Weights of a small CTC audio transcriber: arch transformer.
Rows from block 3 of a small CTC audio transcriber, named by matrix and row number. Rows with one number belong to one neuron. Each number is 500 + 25 x the weight over its row's rms, rounded and kept within 0 to 999. All counts start at 0. Numbers have three digits each.
After each neuron's rows are labels from the 100 clips, of 14976, where the neuron reaches its highest value: "top examples" is what is common among them. Only what is clearly more common there than usual is listed. The data: short made-up English sentences, spoken by a formant synthesiser in many voices. In brackets: how many of the 100.
# fc1: MLP up (model.blocks.3.mlp.fc1.weight, 768x192), inputs 96-191
# fc2: MLP down (model.blocks.3.mlp.fc2.weight, 192x768, transposed), outputs 96-191

fc1.243:482477499490558491493488449549475493504527493429493502494526463490531553544535507486464517503521507456486505508482464531523520484515487511468457513527563491472524501481518487532482542495528519480507528511493511474536513492496502495516451477502545507497509494469472471526500517472521489486
fc2.243:479491505519531503550526470502489529513521505518502482533505480526528464516485553506494468465477532514466520540505541494521459470497513533540508475498525489552510525500492500468542462477471474483491517505520541492505480490516515494517486489485514519504517518483501474530491493458503500483
top examples: /ə/ (100); /eɪ/ (74); "today" (65); "again" (35)

fc1.137:492480539520499534486475514512483546491503508471564511493466489511481533497512474514501518514496525508470529504510517491542535502516507517483481439551484535485475510454483460496472508524462493490500527486498471458522476476509489432535530539464535482503464461476489444523483447465478498504
fc2.137:589477503431498525471518506519494491497503507485508481501451472475487527474521486529516488553513512477498509471493503517505523475517547526529493515499474487479465490469509458477516469533471455501527452500486478506508506507441489504545497477499487520476537512496494496494467465498539497538
top examples: /ə/ (100); /l/ (99); /b/ (90); /eɪ/ (86)

fc1.452:518494506492498528493571489488557524491486493496502511510520473453518479534530500455479512488505515505540475552469500506479481531488498482544470498464568479493484490509500507489488492508496533449489480489528546527496497496542468516491496485490501559456471485483521526490496497466497514497
fc2.452:440459506541464481514540510513524488507496515493496476554506527528462490507519480514507473492489529525482462490501495489546502495464476507506500527469479518484503530531537473521506497451494523482498469522493497534481495495494490519502514505480511518479465511500485490478517497516493470508
top examples: /ə/ (98); /b/ (96); /v/ (93); /ʌ/ (91)

fc1.713:484497489524496529487501513473491537496510506473491510500477528448512531541457500500480498498497470498502542514544433514469536486528513471567477480491495517485459520484510470458507531546490489493464518503493489478515521467517508523493543531510529477510493503514496508481451525429546527548
fc2.713:504503486510446496498477515475482488495476495501500530485535541487447494519475516437500475475499485495488500482494418463534545522484523478493494539517529496550486491535503512527497473460532450526438470464492515504525453492560489480561499532512509465500496470472475540523496481469495501474
top examples: /ə/ (97); /ð/ (89); "the" (82); /b/ (72)

fc1.332:452453493499535487476467530530492506441515470532444504499509479452480489512514496509501515496541492409485482536499535521501517517488525540481487451538490472518501529507493499482529513488514492488497503510515493484507452533474504516469511508535493494475495434501526474490509502488521473523
fc2.332:527513501522513492514508449469454487525542512508525473516534505502497506530499487477543485561471535487490509495476486450518490486519536469555489478495492455525478514492515513473533492496497487517491509557503490459539480527536528457528507550489484507489484513473536513554533512494481503502
top examples: /ə/ (100); "a" (87)

fc1.592:505519529500450480514453529487489471537499485536515520490522560510479470532537462487539548447475492518532501499500493491488473520531519490553449539504528525493504482491480503504519489532536510498531500509509543505496516519483541459531505474483551443466477539500519521507488496479538498534
fc2.592:502498501475436441482514480464474492536493513516485513498493456492466494489526481529503483507532494491517485468477519504534518457536516478504480522493517501479488504473512436512524484505522517517475441503515515502535474506509495511495527516466508511501559532478501513512553493523534480437
top examples: /n/ (85); /g/ (63); "green" (60)

fc1.486:500488497506460494538483481461506520461489475522515509506536478494473519512474521532508481486507466434503532496488522523491493517490511510517487510500513573481492470490539478515503516536485485534506511511556533472477481498494503520491553504508493512532516493519495504498473498475480491530
fc2.486:441487491494495471538497509465519519472530476497483496504504496516493496464520489499515472485491496504447540458491485464514502495508484499520509486476477530386492509484478533455512443474485460512513508485483494505513483552478513487511479526458477479448490464486501513525518491499503487515
top examples: /ɛ/ (100); /ɹ/ (100); /v/ (98); /i/ (98)

fc1.257:469509499472468492472530508507477497584505494536511535484512469532540503495508500455493510480522519497486496490496490539507513475459504482495456482559479511495458494451516491495512496515518494468520482501461476515517511484522522481505514523488496462465478496514507455473495511496504477499
fc2.257:473511507484545493485513481484462519551474485534453559461445509489485526511525523439500528512488507495502482484500526504513539492514532514531522486485522503527511475475481495542493516503514499486534519454455523478484455480516524502551486522514469513456465511525543514507455481506492492490
top examples: /ə/ (100); /k/ (95); /m/ (94); /ɑ/ (92)

fc1.135:535510504554539491509506497514504489458449466478473508518478483500484517525489487462475526493502499480475474501469467507507466520467487501476491498498487534510487498526483546476470568482467490505514491504462483479487508490486479503486514491517477510499501505491547546546545512472509563517
fc2.135:499497547467453518497496480515466496537477513532482494464516507461474480481494486481483502519537465504495504508473499513498473527448462492525459495438531513457486526508508467506511525493531520503519491448489547462491449520460525489506525490545492513414496498504491514525518510502540506500
top examples: /n/ (100); /d/ (99); /w/ (96); /oʊ/ (95)

fc1.174:501515495517476531475562511522498467458480479494500499496496538532515546499540478522481505504494514511545491534509460491508552494527589492512473496493496522473503507508453469491526529503505502506504523512489526480552517489525497563469517484452487527492530510502482503487526500487526470519
fc2.174:526495478535499532466491488514456485501531526534508471527497517499447487564451471507544542525468517492478475531485469501515527502515493527508554480520515462542535488522471517484543495481461493531440494490463482460474475488474523500487463497486526502490498518503519494485513470482487540517
top examples: /ə/ (100); /eɪ/ (77); "today" (69); "again" (31)

fc1.734:492487472530460516520492548504481493483485497520508472502515527532469452515481510495541467514498507510514477545503511530483496460461481458457511471535529531453521490442498498480535512514499492506497504510469502511555481483554518492464495481475523519487493511514499490457520504485499511483
fc2.734:486522488536498491485523529473514498478507486477487527489477505485493498474528499498505474471467504465490506472507505468490509531524519471548498508483492476328505497521529486464496488525467497511504521480504486509513475537461502485518463494496482515463512484506500503492517513491490480522
top examples: /n/ (100); /ɛ/ (94); /ə/ (94); /g/ (93)

fc1.275:492482489548520492529470497531516516554460475506505543472463481485475483495539482468506515512557487501500438554499498484493496536519478481482529513517497531494490497549489538490520447484565501490510495480516489470529491483520522468514504545490519490512492495486487490508463513504510475469
fc2.275:485523533507529456492501487470538534519515511506474515498483482521468468505539498489526503516490551512458496483494515471470502524529463465497525502556459507445483534511504468475509462516497497510475522514488443412498481506504483509507538474493522515500518490523548465479516546514475479465
top examples: /n/ (99); /ɹ/ (99); /aʊ/ (96); /d/ (96)